A small image deblurring model, trained from scratch: norm batchnorm, 28.1 epochs.
Rows from block 6, named by matrix and row number. Each number is 128 + 24 x the weight over its row's rms, rounded and kept within 0 to 255. All counts start at 0. Numbers have three digits each. After the name is the row's rms in percent of the matrix's.
# convs1: second 3x3 conv (model.mid.0.convs.1.weight, 256x256x3x3), inputs 176-183, a 3x3 kernel for each
convs1.6 089:120104138161150129093123082151149147114121119161131110152097112076098122139118161153111127130124155164124150132086159192128095160154145152092145112127148127152116128093122150102147122143107114110118119098167143154110
convs1.7 133:147143144142132124129155124123136114117129143110131143166143148168157129160185143141129131148148155118164132120140136124184139132124154153136173191142155156132123164151143131140167121131126160154132144130135109141134
convs1.8 094:145108148150114100161128175113110146076072130141107132121137135098117110149119109114137127127191131127103077106116116141155139109180138114190147115134136152133094158095146136145149110151155127140101136095107108075129
convs1.9 109:156132108116177112135110140150136147148186100144172120064112115121093073103148135106110118065126146125129134105120117168157148138118142113117113091098177140130125087125100089120140145107157115079113095118142126124149
convs1.10 085:105148110128124163157127120075161179109123115083103089090091128155128104107126107134112156161095161148094128099144152104104120082073140107143126117105165158122137131124141109136124126055172101148136141114095127141137
convs1.11 086:108168184092132134175121078090134101150132111093126142106124146139115142110118077160188118123115135151132121111108117128113138143122071151141147141193152103175107177126148116106123152107095181131128141082098081149100
convs1.12 155:139137148153173165149137132102103119107106083117111139166186151148183134150133127150155138161155158137136135117151123117147124146159130151149117149154120154128126161139127162128117156104108140145158159151130135153148
convs1.13 092:149140155121121139063113160115128119156158114129124127135108085133129144116164169154119087150163089153110108128124163114132149124111116109106101089154137160123113117140172102108140112169129108134107111145145112168142
convs1.14 090:140141077108102111156145135137104139154166155073154094092107125089116146075083111127130083110128080127124160105136113137106121126156155135098104173123121117108110126111106122130159157136132123115114112147112137089152
convs1.15 122:137148132141157132144112130107111116105123114169117168139126160129155153132128125137136151142162101156164142143129114131136128151141133152153166161140131148124133135157114134140129168126166141153132162123140132120140
convs1.16 114:193151150148126163105139082128066109108127102132173137171143179158127144160128114151159134169127133131133124156165128139149163119121145138149136174151130144122156161152148162164118123136114162158157170136149144145122
convs1.17 090:110121107151122156119130102126117120137135136148127121104073136122097135120144131113111120077125149121143140100157125114129135147135121111150134101145117076127147099099115097158124091114138120123115116155109096142162
convs1.18 113:143150147110147146111123140119081076103104093122099124162122158156154127121171189130172117148152156143204158151148122140133166111115114126131135150138139121163119172109166130131142144103152151122150147128151145134142
convs1.19 098:123124132170142152137149160144134112159111105140138122099080094158086147110143145123154105092106109110139143120111110154123153127116113136090152092116084143125112100152107092120160151142135116109121110111135087121125
convs1.20 133:129148141138150116126095122080100142098119116142146135155154151153177145139183160150134153166157155141129132151139167160129166139129125154160121137127149148141139153122143130129158120141123135178156137145155141117153
convs1.21 088:106073145131114116119098131142149156116132180147118130119111121112105176150119143142139107135113144146129114193133121135118152104132114144099132126108139160092131090137121172129185138175092120114130132111084073094105
convs1.22 090:116131140133132151109116141092146154123137117108081091074134091160152130159132137133140126144158150125125107082073141111109065101111093098140125171077125154123123147131145098148081144149132152124119127140159110149111
convs1.23 111:134089113121123152173143125122127145134123129092131162128111086090098123101113102118101090114121106135122150113132126135142128113122123095135105148097128102088093113138128151120114104138125111122084106092095121122124
convs1.24 092:143158141131115104140136103130142134141119171131117120113132138105153121124123173158146130100114149112144129126118108147098149108111092117106111082112103159163167133061108113128160148134127079121123108138138185111144
convs1.25 104:140137137127137103159105086125157129152153100130141134089101107101116146123114156103098148094113094164135102127114123182117132134131099104120101113066120143133109098122095125130166125148153076109103116129134140208138
convs1.26 089:138154125134096127146146098188127141161133130114130126121135103109075092169150125111128098131140100067121121085176097131155151150104135159132066109129080112119088091135170101114109123139155156104130093120147126143101
convs1.27 095:144104136127133154142121082091127106086113126138152115183147123147152132158109156133150163139131156120103164165144099119178117122137123132113122094150176139111111151147096116133119137121124158139133163133152105152144
convs1.28 090:144141162123135142124104098113107085122183135125131142132148115153152134129171102142118126115124107139102101131149108121140161106128136119119145108129152094093154104140107097121159104154144196109139163136143176118079
convs1.29 105:097125162169163114145183150137084132131132121140099107182178151156154119121124099106139142106138140098152142134151131131141128147116175128131135154125141130165137167157165171152143144104108155139142158168152135124126
convs1.30 087:104163114165138132109126120110118115127143134146157064124127096119094129137100117095133148129113134142135150156134158173150093120131110148194125098128125135143128153124093141106138152123137114110078113083127127093124
convs1.31 092:141154177168130102148138108131129114131131121140152160105111146094093105126147114137140139135112115125138122142126129101130178103137088113121091108101128124100126087104135120113144144135091122083105109114081092113077
convs1.32 105:146161167187143142116118145142127066106108136126094132120165176138142170148133127166174137178152135123135150156141131114139156130139094172149138114097114127122157159126165139092137128134116141137125153130116125141121
convs1.33 090:088125153090132129125120144158102101094084141103155095111106083043110085144111074163151129094092142125144135137124106121088098088129113112100107151116111127100128131205178147143157141107116128103073097128106156085127
convs1.34 104:149132096170155151125142137119064120088102150111148141138141178122152132139107182152114158162166175143118136127146133131180138151121192155129135158129179120149119126144115138173116137124114155164153135148118116164147
convs1.35 085:115128131124148186127135146091107112067141112124067177095127102168126147130103095152108124068096133133128120153095129141129113086169097130118151113166132131128109135156099113142114149127151180133152132137164183098093
convs1.36 126:142145120167145140105098114105110124120141133129122174176141155164140154177148140151152175147133148130119104131134156119158157133153168147136132161134128157142149146106147155138137142138134150156131153140130140163138
convs1.37 089:122130097118137091100116090141149148146148104123117133118129126153141119133142079138126142126179086133105102117152095077112110101115135154079097094128078098112158138151088109141144087134104124143128114126100101136155
convs1.38 128:157140150162163137153158093092102138106135124134119112144157145162139158130127125188149160158163154147139131144149110120102133135149161185146143140151134132130111163135142135147119140133102166148154183159151147156128
convs1.39 097:176109100143160166120158095135132114134143132143174140109093126113109096079093120120145107128129109085161173109117111170118103120118129134094111123093138104107126163118177133111130097114129141144110098124110100113142
convs1.40 127:174131140115156148107156134126103117119106104148131121127187170148157176137161143171136137166159155133158117152167119124129123140148173127148134149123152135129156144131142142106122137111132140154179171155137134130132
convs1.41 099:129141165147151150142158110131127106105105139105148140134141136126168141160132110124147139127106129162141115107118130147116160110134118147114126131106111131120126118165144134133126128108105141137102122124175087131104
convs1.42 092:156142128122158110103167159136157168094131138138131124130124100104158079114140096141110113065090130148108093112103132127127152118107133131096106097105105124128093127114170176177124112130123098140163072087089144098129
convs1.43 103:126170153155140115144114136111131093089104130100152095092129193128158140109113129152143129164150158139131141126151157150125121147151118153150147166156150129165114154141125128110105116131138146153166168156147151132130
convs1.44 106:141164154142149140135122146089107122123105115113124146093156151160143150147137136177170183139146144125114143089142096151149166150109130137093123151138142167179125137159153146163131104158097151132127139142096149080090
convs1.45 096:107142113065114111125099155153147153155105122183173136106151111056143135139127120123148135093122155111148119160118151100124143116111119082118108094078125126102110113116145110099126117183115079108117109093142154160129
convs1.46 087:135097141145093109071105177134122153121167095138105151090100117097104124109140136104112119086136139104145150101099117105131138172128120132133183112091143115138121131111140083175158140145109123122152130115145124143135
convs1.47 084:111124136149116169183114146129112109119067150131126162152129141155130145185177125107083146153153136137138081151121127128103112115126152096128126099121161128169131143147100120146140112117147137108121173142135168209118
convs1.48 128:151171162161163102143134128110111096129134123114135135193182148164144132149148125168150142159148138147145145134137128140154150123161132147138132176141152125142099132124122163139107150142120130113133150121160134137172
convs1.49 101:182141162150115180144147166116162183122098124145100130115141131136172124131147124129154106149160169170166097138106129174110122153165135189140122103131130167116137155119124150146142112167166150124147114106112165157122
convs1.50 102:176167148184165150179144143116135093131118149095139124146157171136173102160113106161129150186141152142147106151149144142124186181168113135152108171158142134088147151143105115144112126154123135140159150153124122140110
convs1.51 092:133144146179126137146120153104106112086101127140136091142181123140123082151105126121145167142136119097097112130127144172153137154174135144130114156124129132123092164158151134087129133114106094111130172096146147126054
convs1.52 113:167173134174147146153098136096113123110100077113169155142148147125152129131152156124158135138129177115103124125151155168135140147128161159131111154154145139105139127157164130117133157126098129150157123131145141155172
convs1.53 123:172166139136156141116125113131121114143121125121132110167130146133160126130142112156161138150151126155142127118156140141142145119106167164172140157155130135131139143128132146132079122114142167153141159118141128156120
convs1.54 085:148130102170147147148108185128090111089112102116132137096135134147124131136122173134130156153135132112146137125166133165115162118122102136117087128124149128156187109126116087133049147128151146076158141169145102184075
convs1.55 090:108144150122142096140090110143126143133135136134116123115111112121085125129085126141102148072165079132134109128098112129098104119162091118098129103104122110095164143171129117158134101122155137123123107071115115109115
convs1.56 100:155131131121100128111121081147159135098135116147125105110110112077112107102116131116126135092108134102137123107101114151139140075115080131138128137098132140140152113113123135168122121162134133152103157121107123084148
convs1.57 100:153143146138147118138154148156100097097131155145147150130130154102165155158187131173142141139149120132133157112163168141138133125120134151122121106137155155115149156126128140141106141141129119134140129124129139136123
convs1.58 088:121117147159081091157107179130121114149170117138122141179097119146154077079146122126149168142119133101133114096142149116144149127121111119137168125123122125095145130117097166110147115129124149079099121100132139134135
convs1.59 087:152109151146130114155120125084097121125135130151173118128151161105125147112148137101146178105135091135125124130134151137117147152101088117140093120143137104166142153160149135126103126149144085110121091123117124122104
convs1.60 096:120095148107089182138127125152155123146114132146101133091078082090095128094118149095090107122126107115118148148113095125101099097119114148085131122073095119128126121170129130137157098154132105102107105104089153167129
convs1.61 087:117110113106160130122137125156100146162146090138118149136131079130122100162140160152142149149124105132113137179136125150123116109098092151119114124129126105149111125130127174107153140136140106091141086124115114141140
convs1.62 111:149124161144136111132122112120136135141122130153133124157142151156152144104150151141190131148128148147145123102110141129141173172130125123141158180143146182160132118136140136158141129131117154155131175137128162132187
convs1.63 087:159119170132126123111140124106126105119120109141121100134132102120165111100119113162168089150133133111126141133127128104098174127113097128138162157090115126112131087124121086115103128128159121110141138106171161142104
convs1.64 126:105142138143103123127134155138125101126133144130112168107100111057060099105126119140125132135094126131129129129138097130164150130135129105122100132087093118086120133126120143133131090105145118102110075085138104107133
convs1.65 091:109119124148112129124105111098146124118144173144126119122138085125098188158132109143130156198137117138109143163142114112145115117086131148104122121097157150127147109097145120134153139097108136091104135073184101119124
convs1.66 095:109183146144152145165141176167141147102103108122118142170177164148196146165143127119131169133156152122141112123147138117161137148148150172097127134164130183161137137170132132125135149155139132154133122115150142135126
convs1.67 100:158163181145160161146186112101074103113155117092143127131175160135152135150152150166166160137144161136137126144126160124140189178117159125165151162110117159137142160154139129138131143145116150141135099148150147125162
convs1.68 090:079137108130128183093116116131110128118149087126082097071118148083086103117106167148062123133098080091137170123128148111120126108112123098103123086102118117123131149114146175106109162154112143109111109057099087178133
convs1.69 084:131132111123107151133145112177134144141108144120149142125153129095135142121133141141129138078153131136081112122175149163117150127156089101095127163124113120091121141110098154153141117178108103120137093123094127147114
convs1.70 090:130143179077124114129097126128157125133134112127107153146104139063153174130101137120120114116133135128164125124147130138119147092117156135114149126143119132084159147151162149114110101155136086094143180117152146094143
convs1.71 086:098147123097109083121092143184169147138144141121172157131117116137132105109140123158194148072147107126126168114107135114126141112130129141107147138109104162097135109150129141135123125142160125073114121078136116152115
convs1.72 112:150138146134149133150131154067096106119140098133135124129165139135150137154132108148157169131159158123133147158153123139137124128153149189115162167132121127150101167125129108144144127109104179167116182141165133135115
convs1.73 088:140104097110113146134133142164117107152114108105124124164169144132070087142080067122177140104127121150135148126160145129141109137106122148122142166122133162129113102129114134115116127165132104103085128085144133137134
convs1.74 100:111104119128150155111119124165134150111157157132090125120102117082091106112124101121087095127133083139136136152128112124123146121129113092127104121071132135103100137114143168093148110136106110145121153118095107131168
convs1.75 094:123146113137195138143131112118122116124107108150095117179143128157148118145150107136153141158169161124161151150125160161135145147116125087130149171108084095132125119141178131131141154138084103119157136131103177108129
convs1.76 110:176116160153134139123148125113111091102124113114131126152141137171108141141167128153150129150134152155181152132121139160167136154124133153175138131147137165122169143129152166147117148134120162181117150128135128121113
convs1.77 091:145127123083121163151123099155179155127170117144139089118110121060122071128121133086127127082113116139114135124115156135156112153091075145113062126097090134145119087150094136079140147143160121126123107115140132120113
convs1.78 088:182095141149154141141136137102103164115104095134132110132123073120129098114131143144102133149136085105126127117085144141135116160122103101083113126101100104144104152164159146101115148105158127193124087089141113142144
convs1.79 084:145128118107085107120058145128153164140106136169181137102105127130127131120116155107148105138094114124133131102097140145160178146093142116106161104149129151143180131132112151106112144138165144125130153105131127122092
convs1.80 115:159138141144133152143114130134135128135131119109139150135168137159149170167129155148150160141152166107154137127122115156145117125152136130137168105160181141164083138171110126147130117150151127157151128171146137177176
convs1.81 125:150132142131150098151113132109138119121090121138155132143148163151125134178165112122144134173156139142126138145123142142124159137165124143161143140118122152109131143154124165154115136145112170182170143102131167116141
convs1.82 084:107104137103124137155122126095145151142113107154132146095122132162136128145156112125120112123127125181120140058105095103120163120114094139103126073137129139155165142132120128138120146172156144163140151115156141174179
convs1.83 108:087118125126123126143116148119140116131124147152110135092107095094048077128121132123146128098073145119117121150137121142150114128075124097098101086078118127087105123120119087108116163113135118097132139089098112098158
convs1.84 111:117117125141126164140143137177139138125135149126138166135086093104090099124098136124122111113130106117139119126124141107109146109112143135106091087101099143101143173135162118152155153156133075114099136111106079098128
convs1.85 093:134153132081124130114125139164154110131169144165116143097118118099150105115160134087145146113108124106129135127083156126129127132107126102130124143097126142143145096137137138124150093159166092113139105124141153128132
convs1.86 086:109080169134139096144160150145089102110131155125143143113131075151141119104074088144150175141090111123100132101106178124094109118154119160135167119097135128126159132088107139146100143124121140154169115133122103108128
convs1.87 100:137154125133161143142153089115083124087098124126087083113125128109142201148152156187159125143094094129154126129152099155136113190093088102171125133146135157122151157107154152103110108131157152147142111157137140156122
convs1.88 094:117139105103124124106092116131147163118154131118117107092072121103070083105174142093114121088118121112131140132129113148147133136111077127136122103103120164148095147105082116105131134147103108080099118106113098155156
convs1.89 088:097141128101142107106102096126148151137156086104095079135117104138139133093124113122175111134108129111125131122148133096167153120104147125130152095083121116136151144128127132150139137167108097156096136101135157116109
convs1.90 092:140129101086132120161158107141139165159192130112160105145126121118145109105103114090113108149143158139157117111095141156116128126138066109096124117097105145131161100112162074144103114153106119131087111098081141159116
convs1.91 133:145126141114107148158126137097101125131129123116096114164158152146196149117120156165137164147169135131153155148130130142153129152129119160172144147124127152143130141166141166129126138135153152129136142176142146127147
convs1.92 106:095112137110146084126111129163170121146178183128137147114110105110073085100108139095127096098104124133103117148113136111114107100131112154096129150138108130125134089074139103160146131137132112138115089085143168130160
convs1.93 109:120163105143121159121098137112082132157141112093107129145141136152173132157161139138151150162171108162116116140141158137137145171142148154188161184132124154121099146161129140129148167131167142156156122132135138097134
convs1.94 085:123136122114088108126073130116138108174142171130184125102131100129101166172162111117134128104120138142111118199178151148110153102107141139142118147141134186135129127128088116153126118135145119124140170141144139138090
convs1.95 087:068123123117119122136107130141124143120146104102125131146102100071116092105130085112109146136116078204078135119122149131172115182146142132128119119135128128087128112141123083154134170150153149164130149071114154120073
convs1.96 094:121134085121096113143121155110116156152143115129114146113117127092107126114142094139115126117131121145102130130100142108091152137117132148076112126084097104092101119105115123104120112109202108092178118131127110095147
convs1.97 107:159147114122113110123139126114147111127158158109153116109088111080082139106146156122138122124078169124109133148143122132118138114115127099080122093071115126101139123101130102128131100145144108083107081099140089102120
convs1.98 092:137092165167096079120142097058079116108079112099107136120117161156161150132173137127105169118125166097157101114105174167133153130127096112129150123130133105123137108134119140102145150110134111108142155126126133125143
convs1.99 092:146152113136177153135132128113102114084131137094120144162149147130151116144108127116107181146138157130142104123155112160189107155135097138112139121179168162139119172142155126157147133115151126124147116124091174135181
convs1.100 090:122126114112088150102120124156136138176141169119169163156144095122150166120176111110150102139110128147135176109133112142125113130121151130130124104072092123108120071087099189140134121113137098132107137145119095126120
convs1.101 095:086078133104145126121131124130155147124138157151120105075085098079075115108131097115174104078127105148116119117158118124115110105081115127108122117098156101120128156129134117140144114147137085091112095128130102115138
convs1.102 100:121162116149131140127137142116116125172107083117132125139154153156156174139174151166162156118145144120137142147137172127157143149163104141131111164114079102123103135124150116160127140109153094162116173103132114155121
convs1.103 103:132125118135154112119180117117112122119117090142114095116151186143174137125157138132127146137151121129158131110096108117120123137182168170145136134142121166089082123195130123126107151146147169173118138188142127116169
convs1.104 104:164136130129132134165138172146110096121115119131123153128183135155142136118120160137159157156178183132126149173104128144104151146181147140171138141129104141124133151185126134181118128156130146117143151138080153121134
convs1.105 092:146115116124128137124138130056137109073164154133162111137173131139115143121173111166117106090145114149092129110142117109075148101159127143145131158168145122111108099084131143104073158082134159112139135133153146078135
convs1.106 093:161160131154162160117162116122114087107137123117108086100120137160137158169168095105151123142142120154119131175156140150117159129140123127124118164180116098091150140128161138132138140125136120115140143136139112134143
convs1.107 110:147133143156136156128150128119134110092119093112131122121153141140144180160158153155137129153140141161169115142133120125142121128138178129135150166126121128183118143142148136130164145157167120151164135125136145158161
convs1.108 122:157164139157158119114154122091115103113111098145149099164170154135157147141161138152164155171154138156142134123158106116116166122124107150152101200158149182155139132147137176129104129111125146123141164124142136157127
convs1.109 116:109140133136175154131151117144106082107093129118113141184134119144175149148145148139178123151151137174126152157135152147159153120159140165122138154117140152115149162151141151112157117135140164167125152128111149137126
convs1.110 104:130140105104115146128128116161200133138127144155141134115112100093096134115139199062087100093109119074137176133104139110125123093096147134140134110114161168147116053116098136149148117136176105132117132155140100173149
convs1.111 090:136108113142143121138128135133136127123152150095104095120138101152161122131132123159126144103165146169162187135129149120110112102083075106128120102134121137141147118147103125103115167161179155138128119107139152135147
convs1.112 088:162106152150140131150130113099117143099100142099105101100192122124127111115123129160121105147113135114128119093162110164111134154133168155058112140138093098106107108138178130112130145149104116126148127154094151137100
convs1.113 116:119105122121145127097109127134137125143170124142159094123095127121063130127086104120138113137097155085155166123142162130135156102124105117112150083079122137120142131096127152124121129095121113108125112121091120076137
convs1.114 093:124086123146155132146123184121153106139143124067142133092114078105122125144140149122127134135133116121133181139080108162151139108082118113088112098135133147183159134140133116140120136138121097114120156147113159165105
convs1.115 086:121118167115148093143170137120131172139163111154116158076110111156124051077134129128122145090139082113155127117121123126174142141100162125114085115106141124116134156156158122145138178129145113108109161109170135147135
convs1.116 095:085146102122108116151119148138123109149148150136134161105099082116161091142099156102113142118134149140161120135089102136086127092091111121139142112123132195146131094131097122113103125122170142107166107115153122122128
convs1.117 085:172150114138147119134112145114127111084136153109128144147129171164093101141165119124093126181163134092089130143177156199130137111124111119114107117152092129155130104136155098133098101104113126140117115114108132112131
convs1.118 091:095098125160137126157115094150120142150130148133157139114135134111128139144099141132127113080101136156130133139097137107143094122078126124122146098145101104117146113126098090135112151139157145128116098126116115154123
convs1.119 087:158088092117139121164106107144163102118178119113140143156122142075121128113152135118127107101092098113171160137146101154123121087104131106152129078144127142130132117128172155121187089160138128097118108154131114077112
convs1.120 093:099124156125128099110138118133169146155164106134084111111114111111098107127160106139141124121102137114120128150116133152126141105133103139118123095104152098113125123138124114135141122100146102137134118132088117130142
convs1.121 085:162105125089121147142118119107120102135150118169141163104139117157121091141094109158153120094162158102163144099102127121123138147112151103124091146119098131092081176148162139143142104140135069077055147122126123109109
convs1.122 100:108138107160143126137130149146098123119123127135134121163124127139162157139125144144145157146146162163126111135138107141141141153149130135151150129129144168147098132147119111161144161104118203168144139128123153161146
convs1.123 090:101119098179112146128148182100157109147110091125113113106103090110130091138109097136115109129111110126129113106121180072124120159121105078157126148118074103087118167134122118128153180130168133114113101153108070113120
convs1.124 088:115134154124127126142141178153132110159086136144083113108138136118110119125151108128127124096136106134116143170177141134132122144124095091156158140122123162139107106140154161149120121128128134110141101117144187115099
convs1.125 097:132109157134153139136191098089128141172111161154122141111041075114092113083110138130103118115169139152128136161083063119155106097140128137115138096099131091115147117089199073116106112145127087111146104121143077145108
convs1.126 097:138098106092121122137126119119148099152112125148137177095087140111120122136145140136104133136115163126146160133122106130144167130087115111091142096113133141139135114081126100163105130135109116143114125109155131119132
convs1.127 095:136087075100130104103125127140153167156093140132150124105066143091084138098109154130114115137135122129142160103143091118151152113119139121085117127108124144156175106107111127121103155137118101057118103144141107140153
convs1.128 086:143118128097123081122142109122151121074124108136122152117106120125100157111142101159113116119108104150142126183128119140158108144108141119111163127121120122115135138139142113153108119154126090125129127123114149157107
convs1.129 085:147121102135115155137137120154142132099104072100146085095118152159113145112081132120148123158139142125164129105148135087169146114140103113165059113116142114151096110128137145082126141114151100121139122139157175121080
convs1.130 090:122134106111142117120102093095093126142129139148144101126111120101102112079147123146097108088122134129126165158129134133107128106113100105130131157120090115151136102146154130125096125151166106127103117107090150117147
convs1.131 099:142125124126110123120122120126141123095140146122142144144133136175160149132152156147150130131117107163138119128117143124131148177125134176162121153130148110147135116097098171128099166141096101130168107165123127105078
convs1.132 086:111132148156091116065122144132104113147122109107092097119099157105099108132151093129146163127115143141147100094153136109154164095085124128148111132133114151082102149118120143162136128123099174165117151115126136127138
convs1.133 087:129136152117113165136121135108117151119104149153131126142115088133129147188145128174105118148150132133117120114143149170114163105136118129108168127136150145137131136122123106132120108099143127110149143134129090157115
convs1.134 088:110166122140133160181133128126136136163172118129134108113130126137127133099098146131139170132107130145148130140129070085116170115097178112113123105121127176140138117129103161089078107150136144108115141125196120149122
convs1.135 093:139125102128102140095122121163133096175131089141132125110147088116075130127151110135118122135089126131142152169084114128099149079104121099080132112100139136157153135128150113106120145120147099144126130158066106120108
convs1.136 091:152120092129141126181149129124135128114127120148115142135145185143135176119158080119151157121160155123131167141088096093152105141064133135124141143197140116148170150122167149141113146142140137162171118118120134157108
convs1.137 109:134104145134138133146123137138135131148142136130094105098076131091066083131101098131116130113114115103120124152128146116112126122108110136113095106133111088125125121090100075107141109122143100124096124105119094130154
convs1.138 090:153159157146116117136142148154102122119106143139134138142102124182101116136116100099093195094060110107132071135090136133135112133136099166094154119143079104114095145123150145127094100101103110141137107127145121142101
convs1.139 103:144127148147146166126116087118109080136102125111120131141116131146153114142149108183120155163137128119144104158167139140131124107127124169112168149106137135126127098109145175141097162124116139136118120138141153136119
convs1.140 088:127142129119157104132144136133139093123177113127115105118108099082118120140157146122081128104102115129162112111176129146156149090071115115156143104126131103121114109079136152113132160145135122107142127104104115150139
convs1.141 122:178126158127133124132119130113094121135096164135113144160158127148137145126118110161157129157172140142152107129141150137144136139091153158155127165139133153127142135142133116141108158140107191145149137117138148129134
convs1.142 086:155110108121068099119112115108081209111116143133134151142119110107130111144095134127146120151141157126129130111140120099080116091127120081171143116115113085131110133100103145127106111140146123106109109119100108093125
convs1.143 087:124119152109079138100123144151160105138080128120092140120130090097107121162105087103127115133147094132143098098135159104136155079079145128118126154130115126068120111127132116090089150169128144150105151165108104157081
convs1.144 112:145141164165162139155131099126081159111076152106121121154133165136158144173116125187181146151168146159140143155126099144155171124102122137144126163135121138153157138168147118140158147131142148142114141138135132114126
convs1.145 103:136091118058137144110123134126149121132164115134140108097096116085114115067117145136127114122134081150097099121144107084129136156142115079146136125127114109115110111113151141163125139151124101124151103116130126140118
convs1.146 101:118112144133137105135126124150116143113121128149151144153155170126136141183124120085139147179163136181139147156141149129140146148171132166121104118172166186130131155134160125140110160089147173151165166146110123162115
convs1.147 101:142122089154147110088118153164167147175190113119118091125128110113096125084119150108097106115127115150135146121138147108129154138107129129098169119108124123134153136117091095114143122115118105127116137088117137129114
convs1.148 113:120101090138084109133149126124148121130141107117128116106103116116088078100091122104123120088086133120137138121144128178116094103117115116108121118102095135092144106145124108134133118117128098084123100101146106121118
convs1.149 085:148143113149114131110077144123143088118162089152114100083138156128102171133108145130123081058163158122116154108100098116158106139113170113151102156090125101129158145128178130066151120124101128116132143116110160085087
convs1.150 096:145111150129103152146098108118141167151153167106155114124125111045101113131125083118093120124090130097118128120126147166140124145113100121128059103092142110127130091135129133107149127139099165093142114112130117101109
convs1.151 109:150148147134130133137128162077114102130143113122142146153145127175127122138141128129127125138107128116136105124119110143123157157131173082141143168164135187149110144140117156130114166123123148140154125118164162122134
convs1.152 087:111124149178153153152140153084113158097135177144142140138102135129112092126116126114099114119159168117112096176129150141096141147187108145120131143128135116121084161132160113147153108098142161123146102114114129103078
convs1.153 090:113141092130117166110114165113131083138163113144123113151111099100138125101159144154133156090131097143112134141107104122106148114112162123092110106113154117125156190108126124109128109121141096097129132116112129154118
convs1.154 098:123161111138106102107106141118087097146111102159120117168181159136133094131143120131177183132138102133162114135135118124130107176127122121150140128096150159129163127161142146173154120111147173142134111128127127165139
convs1.155 089:121147151156127090118089152144134142157154121153116101151127117120093118071126099180122144117132097147130148097164091103118158124113127127093117101133090100163168106129096109091116149133157122105129114106110162166144
convs1.156 086:131081149120083117117153140145136108162142126118117115128114142113081135124130133136145139109128113129132167135097161150074112103124153116127169153160127179062120150133170133096145145158119169145153131106118143135133
convs1.157 115:166152127126132126118120114099108131092092135159141113144144128171180146143123124151158142148125138131119142123131109140153159149130143140145132140108146155174122144145129143140126159128116152146116150168140155122115
convs1.158 097:159151144170134134153162136088093099117108151150153163108145093141135161136168098119136159159164147112104124132134145121178128155132136151157130141115134101112142147115109135123122134124093151126142159133160170124116
convs1.159 125:162134110136127129144142134108100119100127101136123131166115166167132152166124152123145156159162169151124106134120132114173151161133148118139146139135134132168130152150138153137142124081155116158122138142126144163138
convs1.160 090:106179130149150148145115138093102118129136109115105133112145120146106106116099131155134140110115145167138126131122120127110136107145145104138141106132166120148141146142142099106100154175134168151156162149110145143142
convs1.161 087:155125140169101156164152141109122124156092119122142144107139141145110129140143139122102128162148128131092084103149099139172080124142153128124150133117125136140142104122128155180108184146134163114136086143154103169100
convs1.162 103:138161155110134125150113118088089102103125149118117138171130137148155170161161180155165136177134126136156132120114151167077147159093126144153120150126129145126145161150141141169130167137131160160130128114125107183123
convs1.163 126:132109182147168127136129113109102103124100105134136130128169135179160155129162136160152148148154150142175151150143143156129149111105156114157178136149157162159157131143143140134121123149137143161143146150139154121151
convs1.164 087:168148163109140128133066164133100121124142136133126120148122140186092123096155155150140155156095114126092148119129129105145106104132131110121126135100134114146100163166083121134119136103138156126131128100148128134123
convs1.165 087:160127092158155135123128138137137142112118148136097140146167101149139111163146144133164144122134150120133140128123102144143134102147130109150123157147133108071119142139112119120077095093164103148134132068092159096089
convs1.166 096:130100138151108149152110157159164110138178143144156121119100100114101077137154121073111127086086137130127147110139161114134135141124093114124118095137132119155098118155139146109120149149116079112149096111143117129111
convs1.167 086:083092137137154126154058127144149101135096134113170124143082102154165160153158161110111157090116113161100117125169127080112139117121101153144142081110137105154092130129100108119127080162117119114104101172142142166118
convs1.168 089:079080138084096134097171148162136085120163128144154164116122099140113088103126107119154127084125078135082062135113175133100138119151122123105114110099119114131120132139120097110130112126130139162116155128125167162096
convs1.169 097:123147157112119108125157115144145163137161095146149086101075085124134112093101118145121107110121150111124159121124136156137111122118134123121148095084129114083146072157146104111116129151118121128120102116170107134147
convs1.170 114:136113102108095130099106131188144128150170122118132153146101130067126110137097122108100114116097126133117113126140108108131090122102118104128117129100152106127101102124142105116145155132164079121119095128115139160153
convs1.171 088:094130117105071138153126122135083155102120127095151141156092089174083169101125126120102109147136111108134170119148148107132133115153130101160139107122094145145140203131129161143129133135108189123112151123104163116143
convs1.172 094:141119113175088153110127146085146124128119108132135108131144149138169114131144145120169134134147116098098099132150092157121150129112118147145135120148094112144131140141134119142133083171134132142136093121094130113141
convs1.173 132:118114113132140115149119111139160132152156154131132134117110091086092103103130152099107116099116093121108117110108142131116100135110103116120097104099108108112131126150141128136127132117124113100107136109133135125145
convs1.174 092:133086120123118091109108140145117143118143101117073099126104149074102100121128139130111116132109138122100147106125147128144189078108122101089085087100151147086125125153130180134103146104156093105121109150128108095131
convs1.175 095:086153120111088152134085109145151109142172103158155119126111110135105108147097142098120131124116154094123105178108149110094085094154123066098125115101143115161138117142155131106135115103143150103157098089115141126137
convs1.176 113:106110173097113108134102127144148159139167146114135132077074098092096093136129139118107109120117142137137134137110117111139106117128144132121122122124118117156145130090159109130169153142153109114098108081136123141123
convs1.177 088:145120145138114098106086122125128124137150144125129115123147116139083108164133111105137150146089097135170163148175122127114139103105126116117145094148129133139127164116117118131124168096130101107125129125143107146126
convs1.178 094:098121122164155122146161134120128116112103115129118114138147149112170143131134123148119147164155128129123101118135085158151123123150098156138119155171138113126150153121173143151160132129138125148140153191139124132106
convs1.179 098:165155171185167142113095142099148120108121119129126136168123188157154165131150136132172169161192152131164124140127081137158133111144167130102124102145104142170145169098143157132129125095100096110096137112118123143132
convs1.180 095:159144133129136118159152133120087095117108152105106135123138148127148112176125113133097116142180163134138123130103096127120128134122130123110106118144125123138100171131111140151167145107118115172101151098151148120143
convs1.181 107:186142162171160150162137136116112108111109093111113106143112115165174142154135087155145163148165138168124115131144172126131154153130111169139180131114128148087138114138150147153146156177109141144159163153148159151169
convs1.182 112:116095147103107132105117091120168163178115106126127095074079105061088125090104115133118109115122153139111115116143121144117114123105095120081112103081113093107099116147122140146137133137153099127080107095128123132136